A small image classifier, trained from scratch.
Training: 11600 steps, batches of 64, held-out accuracy 100%.
Rows from block 9 of a small image classifier, named by matrix and row number. Rows with one number belong to one neuron. Each number is 128 + 24 x the weight over its row's rms, rounded and kept within 0 to 255. All counts start at 0. Numbers have three digits each.
After each neuron's rows are labels from the 100 images, of 14976, where the neuron reaches its highest value: "strongest on" is what is common among them; "lies over" is the class under the peak. Only what is clearly more common there than usual is listed. The data: simulated stained blood smears. In brackets: how many of the 100.
# fc1: MLP up (model.blocks.9.mlp.fc1.weight, 1024x256), inputs 0-85
# fc2: MLP down (model.blocks.9.mlp.fc2.weight, 256x1024, transposed), outputs 0-85

fc1.231:139113119095116115130146157130142111102136102114154118133168107153107140131163172100123118098104133145136114129094099160126110137157166061156110141120156122082126113122121179137155124145109143141120130109138184146157077133094127094114106124183179144140117121
fc2.231:130128120134108135112161120102093096168141149153089141161127137141169104133115148119149143166146096096111154131127098113155148156095089163104157086118088106136125100111127127094122150133152147100150122136159065183136190158112141152120176087096149123101143153
strongest on: two lobes with orange grains (85)
lies over: nucleus (63)

fc1.333:106089089107149114126140127157167162134115091127094190111124176121134138141141143137111113116058150136114130157108099109140146169122115146128076137093057147133122129152141153106143152101116112136172136156105123100121155117133136146122146136103147122146109166
fc2.333:133125127133205118131099117105109139130138115129139108121132132124143145141142132094147172141108167156178153156127114147148138107131126127136105127134140130133118125140085109159170173120140115088108127177095096193135099088148165149114126143135102122155168140
strongest on: kidney-shaped nucleus (72)
lies over: nucleus (61); large cell (39)

fc1.160:104168140156130137110147078124157087137142099182112145126163106147119105093141103139149123110139146154125111138097133116166101155115131139156153154140102123117093086135133139104136195079102115133122139151137093168123108138132128143130112102079102133131095171
fc2.160:126117144103130092168148161110137149117124141105124103132069138128174131142154136143169108182165118132147133126134148142142144127132109156160124112109124147111135148079104117122120127163130100122130080101142147083148082120127100162125154169104181046111154107
strongest on: small spheres (89); crowded (67)
lies over: small cell (79)

fc1.625:144137151103106153126129155083141110130126139143167134167111142148111100150088157139126138117140095091147168149119102116162148104088116158160147144132132126126128092146114110134134159145120150153119121073146116101124112134173087126080125132125124102121121163
fc2.625:167108150111170140140156100140133088124091099110153065114117083085154136107176119139167151104072129136153122132124129143123127148115119122119136106177108081155139133115096139108119133123094157075173125145136111109103122132133153111134112086174135208125142122
strongest on: ovals (52); crescents (37)
lies over: small cell (99)

fc1.367:104112108069105138138113163102123093143130120127139116125134126118106112091112121138146109115112147109150158168131133150135140170102106146169152132152130117109109131134109140147108104104145128153115172133139147128094132119179128136093098157157155163165088128
fc2.367:136099139158143104090147148129128148091140102086097147125139127124122124160130163112129172150164090112151155117118094137150090138147141131079126122150136140138121071112111091128121097143159090149120112136155120109142156113142115123176124116124137130086151122
strongest on: spiky cells (74); crowded (74)
lies over: small cell (100)

fc1.433:116152159112144154152114117108147193178128125148132091135130131112143115145115101116113132108098147110112123146130146103129160131129108097119127131119128136059178166121151126121119093073129122140090145146115131117120140111122171133120177118115159131110176145
fc2.433:091081156125122151107127126098098101087139119132100151154140083153126142108143150107126124126136109156119099151166110138162122068145130084123105159129150145138149097111079155124153106118126141127149137155138119202115109161107151100146089177146112126085153136
strongest on: two lobes with orange grains (100)
lies over: large cell (100)

fc1.112:105142148110114103085169106142143141125130113126137135107118162159122152139169101113108130162121081102114123133115141127126141174115124105124132170115109118147115115091160115108121096113141123147187109145126126128153144120142125120101133125105080101118130108
fc2.112:143115150101132161081070107119128116101125145137136120129153133101136088146117122088097130110119178165124148143138149143118134155135136105098154096147153166090126121135128161132129092132127087136108139143133112127129134120126103127145136145110143134146128149
strongest on: target cells (53); dark grains (33)
lies over: small cell (66)

fc1.482:130166081152113146181127161107134121122163147128198103157130095107130113113149152123093129115100132135084111145110117069131101100098155127123140180127093133107111117131085148111139173131159129109098156151126125095125132123131088102106098120150138137147115126
fc2.482:105156159130127154115139102110079150106132120122091134126100135152121133098102119116134126168137122133193151138140129120127128106128142134121139116109160162102114138118161091148158113134159108145110110179134140141134105121115124127175135095099121108123128138
strongest on: lobed nucleus (80)
lies over: large cell (61)

fc1.417:142138149124130174115144124178157105131129142137112133152161114104116118090155116148138121109111163100127098162130102141102099135137112152154130153115080146126122142112137109138155097118132134139099113172123126119187117126138136131076116133115116120142133083
fc2.417:111119094142132096163118126074092129127142119124096116143120146164130136129085095127147101109148182158124146109092138110135169131132129104137153163125133125137096099131120183085124136127130096112130100124150099060128100139107132110146130085098079142108134164
strongest on: spiky cells (71)
lies over: small cell (98)

fc1.391:135143100129145107126136163098108100149189153156148109104160123154125129160094128122142108133124154093148098126111124118129160165133113148143124081104106094095117133118154142154129116129133161123098117106098166112118128123138132126141131098125127122137134119
fc2.391:123127142117152142145093143178127104119136114175152117129104151102145157127167126144165081120123122114127147133156129143104118134128130147138147117137151101109121135129159132158152136122093165151098158145188193178156149118082136129120103099119120107146159172
strongest on: lobed nucleus (100)
lies over: large cell (100)

fc1.683:144159106139104105114114126136106146125135154171111158126133155122147131131149159110143152149139139155144152096092138144136089128107133177099127109142131103147144103121153155134168152166151138108091106105159130102131105095148157111141121161092122170121160116
fc2.683:112172149113148140117120115130147115144086131134178162157093118144136083140170092117135092115111094114141154138131164154118145110116126147101185133079122076114128115128113137102169123078159108114144135130115154157093138102152112164098153146167106120126113156
strongest on: crowded (68); ovals (40)
lies over: small cell (76)

fc1.655:085139141135156129089112086121143126088062130128164114134170104132130215181096111129134198121129139140115119138095130141095143135126127125144128120133165110122106128154142135127125146151116114150129110119115104083221135107082120102088128113167128118166092092
fc2.655:155127131113116067120170142142156145179126136114106120103085127137116117131128138125105118136119095109109096104144124114146119130103130134154131172097101144146151102115131122132101100131119160115126099136137141135099108155149146147155126116101108130094115154
strongest on: teardrops (54); ovals (33)
lies over: small cell (53)

fc1.297:091101142130096142114105149122146098143131106150126118106155124131107114097160128058122159177118102165114101147111137147136116107130177127128119140097128173124142161084097146133134178175141134141109119109120127107115127163104150110122124146176112150112172129
fc2.297:155120168124110132144135154126109118122126148131087154109093151154158185121106124161140129103126125110124139118110139119175158106160171114116142113140115088103136124170149078111139134132135163099102136135126131157142163126127103151174154115121081123104099068
strongest on: spiky cells (48)
lies over: small cell (83)

fc1.285:178128146110127121159106124172135094145096135147142128136170147091102162157118107140124104137120177109123127118101107130115094143128126072153117112099129152131139112167152161118141124134140100125135092121172158102174120114139130124123127144153160096153131153
fc2.285:145104139114121118122146139097100154149155080090112151134108132125168128137140141093137140122097119162144091106134110085092127127116141087099132129130087086144132149071150091160141119124157115131130166150141097134130164140090156158142145158130128150116147145
strongest on: ovals (94)
lies over: small cell (83)

fc1.604:171159123129104127141046095127128112140139097120123088133140118120165136128124115154134158090124115150130154100125167100084140135087109146164145122175106130251118127138155141171127148130142161131107110089156107139092151114121147136126120105132144129149117143
fc2.604:123087095160097120140169148110154100114175128142106140122102138112108122138071129150107112133125133100158154129108173151145139148181114137123140098133146079077129109145138105140164120112106091135138089037076137151191113103140148149136180159103121136145098144
strongest on: band-shaped nucleus (100); spiky cells (39)
lies over: large cell (57); nucleus (42)

fc1.485:103167137126139132138101128109103181147169110131151144162138142131131141112100104149111152141115121140121117149120128149133125121115154125111137118114112138244116119112097116179128087080156138131088177090105159160109101134179097125116127179139153134115110172
fc2.485:136135086148090085175153114113150129117159118180127124127126120110126109154140123123126137114134146140086150117109123128120129123141112149146155111161162093014122128151165140140109120146151120104112100084099115166119076101140154145175168123128150131135127099
strongest on: band-shaped nucleus (96)
lies over: large cell (100)

fc1.128:069146112114190123138137125053111124156132096138083143159108151129119151121112120134113190145176128082116092148116153124125129148097124132108133160134105088128146129146069140133130095162104138149133089126135094149132164153100127111149141175173161158123114095
fc2.128:121108086108109128134128129187109144092165126127142156115121169140170146122144156144118109098151102168144128115138103126139139146121133132128128111123115131172085130090177086118155141117183141125123173161165132117122100102090133164083128135102113094136122081
strongest on: crowded (90); target cells (50); spiky cells (48)
lies over: small cell (86)

fc1.562:083101132117129142116086104138099146153136123120133153159170118137118097109103125100127132151131125152158153125089122084158100163105145135122130116088171124155143123167080120170092167103127142132139122117137157151100124126124103104089108188146128138117151126
fc2.562:133140137124140116142149128121148101135092133138105106078107104141128130110116155144162126109122114120123092150130110151125162143116103115097172164150110096103122188131110104122119112158126110156113198121117150102168156086137149143141134098140123112113121119
strongest on: target cells (42)
lies over: small cell (99)

fc1.126:133095156141099111113090153147100151135162143116104114116168128130138099121183180136124131113136160163148114161172107148167082121151141095146140140143071118109131124056144125088123116122104103115098149144128143149103173127148124117119137123161129134152091141
fc2.126:150140144120160155158136122087118123129130125136158139138165091065100161136079146121126150102125131110126120111140159111101153115072161146106117117110137144112154128134137118145103107126154141122138120116141173143157070092114125114085118134129092189137088122
strongest on: target cells (82)
lies over: small cell (89)

fc1.694:130160150103100113144083137139136132151111161128119087139100150112143106179114106135133132176117118108119157143148159135083127134077155166120147119116109113103127160133123194128100117101070119122172137135131140093132138157094114132138071146181153145134115154
fc2.694:148138107087211147154152110118163130142148119139153166125146114144111149078122150095139155115109175184136166134071129113150100157122145132114124138127132124116115112137153091129086128141138143120131140162134054139126116098137117156145104147130162107161146129
strongest on: target cells (33)
lies over: small cell (89)

fc1.142:129104112130158115145126126107113166125144131080159125124110116103150125165161113134105127144106146125161098136155173169120118091078106164135162125144092107119135113141117131093147126140148145143144150127129098141151146134086133161158141129103114184111088154
fc2.142:156125111121139084124106115131136111100137155129098108141139163136142113114160151144143087097142108145116108116147121096148148116183152112117121113118140124178127134074142085142116102150160117141153094120150163126138131113145133152097142083147134103123122118
strongest on: target cells (81)
lies over: small cell (73)

fc1.199:120158118073145116140126113111160164100148133086132089101138090130143157118107143087100074166088146137136113082102095135120098123150076147148168122137127150095149105087102140160118092134130124126128126151112127139174136097127095128103167107105122160135143130
fc2.199:117102147161116146125164139138100067183123126119151072100110139134120092121167088139124145127105107116130114115142133148101105133146152124106112138141112124149109114106124119105162097118101124107139132101154106170075136135151181140141131121120092119100170099
strongest on: two lobes with orange grains (63); discs (52)
lies over: large cell (45)

fc1.116:128121117128131113144114120126121098117134120145137154139143093146149139151120116107112107103123103107086112139104136136114193131112200161115151096179093110133113108118134177180120104137124140159137081141129108131164155155082085163163102144116142091112104141
fc2.116:140110120151170110146125102104119111148100128145115092117104115070104152140132133131143139158111128140140171144148129155125099138146120120138107121105163136121120173141196084151118143118168142103100137126099155057116091125141155103121113129107091129149138121
strongest on: spiky cells (46)
lies over: small cell (93)

fc1.398:116117106130098148138131159140126127104108111124146151113106165132117132078128126151106143135116112126122119106120136108138140155139137120095164115149101109135168119082144098135127114146147100157150158116146155102129097145094136132138174104058114190093089095
fc2.398:119114189168156155115115136163118132150109092145132098154133121127095072143168125085132147103104122139116148095148144144115141113133158106107135141143139134150117150108106164113130100106083127110139105126119166140106160184085134110082150126102110093109144123
strongest on: discs (94)
lies over: small cell (59)

fc1.488:072157158043137125106115126121127083122114157133118135118147130136115175096119125113117133122112122156142128130179126119122179097132134113123119160139105115108119136129160142139138137126134159107131133137153139079109117084132147150129129142164160115130137139
fc2.488:139140094130124138217101107123114169070143127143126139135160131149150134136143135125125148127179140139089109090149161099129111155133141066120125101155133155147105144147116112130154124113129101134136133163159121175124121114098088128140172114091104144106160112
strongest on: teardrops (85)
lies over: small cell (78)

fc1.255:119104129102107095170126127100091120116173102154120086158134111151125117118125132122112143173109175114144142162104143144222114115101114113142137102123158163139138140127143123109145124183079145135147134157119097134081108142119147095141130147163176161120135135
fc2.255:158109145155175137137122140151104150167118156116109160127091076150112120117154105158136094154138095131127140132173141080141107165157154145105182147152129132098164126139121135176133121141169159137119136095124127144119132161148084089094091126110114156131138111
strongest on: lobed nucleus (100)
lies over: large cell (98)

fc1.95:158116139147117133097136100142157112160127148148155154119055153128151099075096172107161165122102074134146151115143146131113116107194073129132129098122132159105091119149145111118125168126085112151088106136150157133137137146141129132145131084105122133118083133
fc2.95:140094131134149106109113158112108145154102129103145084116107131150077186184122168104106099124163130118141148122133148091113140145104142154094126131146108086148118124110150129105088105140184165124106169147117146113133131102117161145142136116128132132127144124
strongest on: ovals (59)
lies over: small cell (74)

fc1.385:125168127128123174181121094176138108123121123125134114163113140118162152146119111074153152116158131147100163132138131082114134148113100101135115161128115132093146168120123096110137144153151128136097068149097155125147077094119119152097150151070140110150122154
fc2.385:164136132107133109160135094123112145145138136137156148109175122137129161139139112129073166126124134111146129143136134134128120138132118126113185117145134079158123117125134163154158119118129070094145144123174127124149087159139122118145147114153112123103133122
strongest on: crowded (68); ovals (32); spiky cells (32)
lies over: small cell (75)

fc1.584:145118109121101083116114143130112125113162133104136082132142147142138133089135161120140134086100081163141139139090110118144142117106108129165146106150140145121136153135113153137121124103136155112057140167160133055126141119115089117129147125088165116084133116
fc2.584:112109131118129128192161137119111127140126118112138177124142076118136155143106082108168117140142137108076058157155112129138138170136132123064142121117117121125146112126120148165128131122116112117138130128125139175081132123155130096088118150141100175170135101
strongest on: crescents (37)
lies over: small cell (62)

fc1.673:115086157144123174152157173109116126126122131074076113163145116171123093145091142102135107124115140081179168138180149140096133117089154100093103127103141135116120117152092165140081109119113093140101123164115108131160132117125145126109119115144142175128110106
fc2.673:107127102167143120095148113167115132154141154102142104111108118091148131087127120084126107106138125101112139133098085170132108085178107131109172123100123128093118142099100086101133089109092155167108169079124072151135170081132099127121119152123085102156138092
strongest on: spiky cells (71)
lies over: small cell (88)

fc1.756:111120150144158119129121117146124147189119163120164123073133110132137126139145125105118134092136110131119132151111164133112104093118054163139120127130126129127120145117113142122158148176073142145126094163096130111133143114090125197090113135147109082110188146
fc2.756:113137095139124149149090154133164111117122119071170070159125103113114146166100110144124109144130161074134140163160123098143138167120142119128153123130080161114149106101129108102136148107159115126136189135160133156105154124103148088142143129106143174147122130
strongest on: spiky cells (100)
lies over: small cell (100)

fc1.262:123135106124116126115123152135107106137149123159134115115154095106132127125145118092150113144149117139117065087173111122109127128148150105139108119136140159125098119164113164129140142117119139139089152102095079142143136129142096157178078179127116139146107108
fc2.262:086145138149153108150093099079122122113119151135153092127103172159091108133093116154136090131083167149132180174173125077114114119139115160087160135130112145124111123119144155143142140134159151125148082144136142110127132148167127136072164093129184075120179158
strongest on: small spheres (62); ovals (37)
lies over: small cell (82)

fc1.246:147101103099088105154112105139091117125127135097115099105182133101139128090162128126114123107115165124147138127154158130127139148114163179110106144099147130108134174173148133129127147157092109098183130119156111121132166146160118112138136131127119174136100157
fc2.246:136124172118179144144134126077142123145118188196124130090070141151113120162125155150135125074143134136125143135180114089111103134127090111107078126137128140185142097119088119114143136144128146135144132146148157143122132088128137146099109141146106138167147131
strongest on: discs (40); ovals (35)
lies over: small cell (67)

fc1.765:087126152107126137112101160106099177163158144171182160182111162146121142116142098121143154128134094099133132114129070160123141151138145106117072110120129128124113108135115121125133163112133128116138133088118100126108094122163110122135114124139114149151146143
fc2.765:189163125161142171124141129127163105117138148092091138130130135112169138081123074113124109120117149144146131105150113099140165163134112134127106111115142119102129121128137165182161149133123127124120117121121161164188146131109145168133106079133124107117129138
strongest on: lobed nucleus (62)
lies over: large cell (86)

fc1.554:098101119169121124156160183101122097106138120122120134129107118177117122156140131137123087128064140106116113116077159158127115094168116120156068129135146149137149108163120141184111119120160151167131113129136105145121147100144109128110145169139129119111161112
fc2.554:159141116115147118112083117147095165179090105145125084097137119122116118118112144114113147108166131145181129146145083096122121177157122136119141117141118115123108151105135137114143136136140081113120145140094152104154117142139122128176123093134106074175084144
strongest on: spiky cells (95)
lies over: small cell (96)

fc1.605:109097145168108119116131139112127061137146126105136088112092127138144115127146159126168145140132119119141146130137135127175119116107134091152164131140139096141131141135127179155160192140135141156132096139109118118152125118118060131106125100134147126097063097
fc2.605:144124127137115136100166096104098185194146111133127151101165134100178127111106124080099119125099114068165105111150131124139141164153122120128128126133140113185163120126121128119183094130104071114119189158117139127090153099169103148118118137156098109138150106
strongest on: band-shaped nucleus (99)
lies over: nucleus (87)

fc1.348:111125116112173122156192101147135130086097132107106130119107161107129165136103142162113130133100147158137142116157122104120113142150183124135103093134124144157093129100138137076103122142123132147136121143137117103133131108124105136120147174123150099088106105
fc2.348:094132103118134097105127122131161145105110119128157124086151138133149146130154119085168159117122075154141159172117126116135136136120158134127105125155142145151140143130039107152125147147106113134110151143098113212152139125147142145120119104145110116162139152
strongest on: kidney-shaped nucleus (100)
lies over: large cell (95)

fc1.267:113119173063152134145098121130103128136115131104155094154109140167125117114131146132101062122125132126134133133161089169159123137129143146149136145108144133168146108180151147132125153091122105141094146125142107149141147208133159157127130161125128147085139110
fc2.267:111165118160122146104148144130130134122137127166109139080139089077152104154134145133125146081160145106116118137097121111140137111125146122129125106131116144094116183070095106170108130120151138153121094105111090121126098065121108100146113112114149122143051127
strongest on: ovals (55)
lies over: small cell (55)

fc1.301:142105139149124119120096138108157104134218120120148172129143145153183142141116134136158151129068137110151133110143132153113137137126121122137168156134105119204130124136110164153133128131122115118102145069112166117134106138180159137131158109130144134141107117
fc2.301:131097099158119114149111138173152139121082140127166157135126132110116139127145133127160127145103141138170142144141135099130145142147147125155179097156132082048129140142130106192154132119112121152094111053092137155143147093136149142131108115116104115174106132
strongest on: band-shaped nucleus (94)
lies over: large cell (99)

fc1.496:126143171133138160110121140090109115106140143114123124132102157128087120185133099116116118134123152098142090150125158111093147087159117082111126113138144144111131140109141173154087115121133112116130131110128133121098152151139112128143118155144094137156144126
fc2.496:159147109136124154127133107081128137127144097116112149111102140117167129107151156104103144156107153080125106142137149140134121116130114097109104151095125127113155098166096184092131123122124114133097135172138114179129145109117127121106113082133078110081136142
strongest on: two lobes with orange grains (100)
lies over: large cell (97)

fc1.67:127117129144154126110130111167119097170125130137123140107130140135073130126155164162120170158134100105145088117153147126142132161092119125121143114103116076126130130107136108144114096099114130150113124136074139113143089130115173129146132168130118140141115147
fc2.67:152133137106106102118146114130102129098117143114115130138138113146174136124164087137132104136176133081107123098125130162112123133210130162109138140123123173136142109158131156170160168115166138101146149144122135130125108174123075111083103066098100158108114126
strongest on: ovals (51)
lies over: small cell (73)

fc1.710:087147124142143104159130145117144116075097125128156165141170117076140111150135134087091114181134137125116137161126131134090165161127105095109121091096128109159124120118154109115138112118140159140122092143130162160121139111116108110112136110102130121125133173
fc2.710:165124125123117118097113148138135112113135132152128133116126157120132113083127114167194178113120107112127136054070114131123113110158170102178150138144134131147134134143136100152117125137137152134107113140126111126146084136091102105129156176110092178135138122
strongest on: teardrops (70)
lies over: small cell (94)

fc1.291:157095114120128133124147129110140123094127161135192149091140096134135141093140139150078136080137154103146098136127172161097121152127094126167105120155089173128151113108133106116176121083140134121156141133177136134140100127141130130129146094094161098140103093
fc2.291:085149136138110115141111126141109096099105070111122132147113172119128122112135110100113139144150101168113137095091125134112131121113104132089136157132174092115124116121144099136121102131111152131137113128090120133116123127110112101103145120165130212131193125
strongest on: ovals (80)
lies over: small cell (95)

fc1.502:108161119152124145131152118164131130138171128115155126146084113101097126164110145141092167108091116108109118104123138117125129148129129115128144140123100115070148154121140106117117134123115141151122115111145089098146132117114106121127141099081124128128085143
fc2.502:090139163138143123115108113122094138120144073131139096086127143159148134101114154109150105153136082071148128102153107124114133134159115098131154117111168104120103120105142117180123135124121139106136159150145145113127124138134112123122146092132151141142149115
strongest on: lobed nucleus (100)
lies over: large cell (100)

fc1.668:157168139136148111174109136143117128120101119103096131126129098119160142117124104185155153084125111135140115086111100146099160145112159186115106103188154090115116118170118137132087098114116147137135116170134138084148106115107125087168107143148110096105137176
fc2.668:087135149129161136146168112147129119165118145139103149153121186104085107122119132126162111128129154150147138106088131140130089114047090104143166120106109155126148136103129108078185135125156142109129158114101100180100120131143149159095144176066123183164106121
strongest on: discs (62)
lies over: small cell (100)

fc1.532:112147147137149136131122105073125117122137130089153155138119140106095081125147090137141101085157113150141098145093120130095136161126109135136128160123171111159117166111151113097075135122127181111164149097146134101126165121138105109110133109196129141130142123
fc2.532:127130075148125130146104198137135137127101190140129104146154103120118134146098171123155134144135135080120209052163146130133117099159094107093069111149136118138096090141105131130155155152171110132088128126137096109126110142113109162086109153136117158121116159
strongest on: kidney-shaped nucleus (77)
lies over: large cell (51); nucleus (49)

fc1.748:157128171161151121113098146113120161157153100116122131118072126156109149155098106141128059126113163125188122128138123096132116187141119107116104110114119128147114106142107115114140122119104114151088140129126161149099120123163147155088167159131108102077161088
fc2.748:132123123100102117146140120128141088100159129122155115174161124114113161112184133143130177127133109104113158131136114138114173130112133169151138116153101140082151142120130138128155093127134136137094119119069117098137105127143155124124124083136156184153103166
strongest on: band-shaped nucleus (70)
lies over: large cell (82)

fc1.163:093126116116072133115147147111157030148106107092155121109164115091118125113094124145117160112124132198128114148118110116141147191096118122126136127165107129154160140131112135145144168132121148128121154150141118108140082112087102099121128124131139161110078121
fc2.163:136132105135110139142126100116143175119167093118148095143080127119074165151111153130088109128158117109132148170118152120131141137139139089135094113123175105174103104127134139136139136118140143098113123140129123203116131115138117155103078090098139109123125137
strongest on: kidney-shaped nucleus (64)
lies over: nucleus (43); large cell (34)

fc1.332:125141156173150107149124127096100166188163142114079108190145142131122132114156085114150114148140150099133162131094132134105150161123161146136142128167130126185102101076117129150120138158137112171106120116098133179116061081166099091130127138074125129136129146
fc2.332:108138078123066163150170156155117112108138104134130124127130142083125137187158131152099127122123132151094093154161099129156157137109132135145112124126133119065130128137150159120126120113112095121128120112069109095108126113138146139160169171108142109149151161
strongest on: band-shaped nucleus (76)
lies over: large cell (79)

fc1.508:099163133132128118156112131125126129116134149155150164100150104131079170124133110143126123131137092156142096122137107124108147184094155131133118097183086152114171106100176120094109125114139164140139166143092093111111108113132155158098077120124117108138171136
fc2.508:150097117119181171125102110091105123157123123133142122109170165142172157106135123119099149133129134161145189109106123162145138075154135107134074141096189155147120087105123146130125143157108105107124093138140140160096099159079129112113150119104103128120087101
strongest on: two lobes with orange grains (47)
lies over: nucleus (29)

fc1.761:129156147113116132116110115109154102135135177122120155139126151151156130152126182086181086138114127129132096136146128149101109138120133108119099115111098136133143159142153156112148145084140131113142113114151127111086112104149140119125070124068146140119172168
fc2.761:136141113127155112076134123153091152137151088130142097136114146154109092133160111124079125130134176127093159154111130147147115150111133115105180122154188126125108128118095125154097134122139107119084147139134147152109119137170118110164148121144143101174074115
strongest on: teardrops (33)
lies over: small cell (56)

fc1.169:149154138088131154123144122167139151149095130115159132139121115135103133136111119104106139104106096151152142114161143099082152100116131098152117096126177152133113136173169160155120166122147136142075118138131158122120116152147123113130154127107139131101146118
fc2.169:153115153094141115125136159101114117117139130153132143134121093110120155131154173146161110116125178130154120134097123132119132124133105129148122178112125148135117115092145089128113091117099162088158165111134056102145110129124131140117144175115135112152140129
strongest on: crescents (75)
lies over: small cell (53)

fc1.273:153101125167107123129167151124170102198117159115197145132090111121124141107111138147111125121115108115198128128166145152142064095166157120104151124145121160144113135148121153133087127143122133141195088141114118113143183124125145103094083082149082173164124108
fc2.273:125107116118080129115093125127150151108124136129130154142153193119113135122128121173143149124143110143115165095102144139132157131109099139112097108144105098103074133133081096133142090122152127155091106127088112148141161111132138181120139125135123141131170161
strongest on: discs (84)
lies over: small cell (87)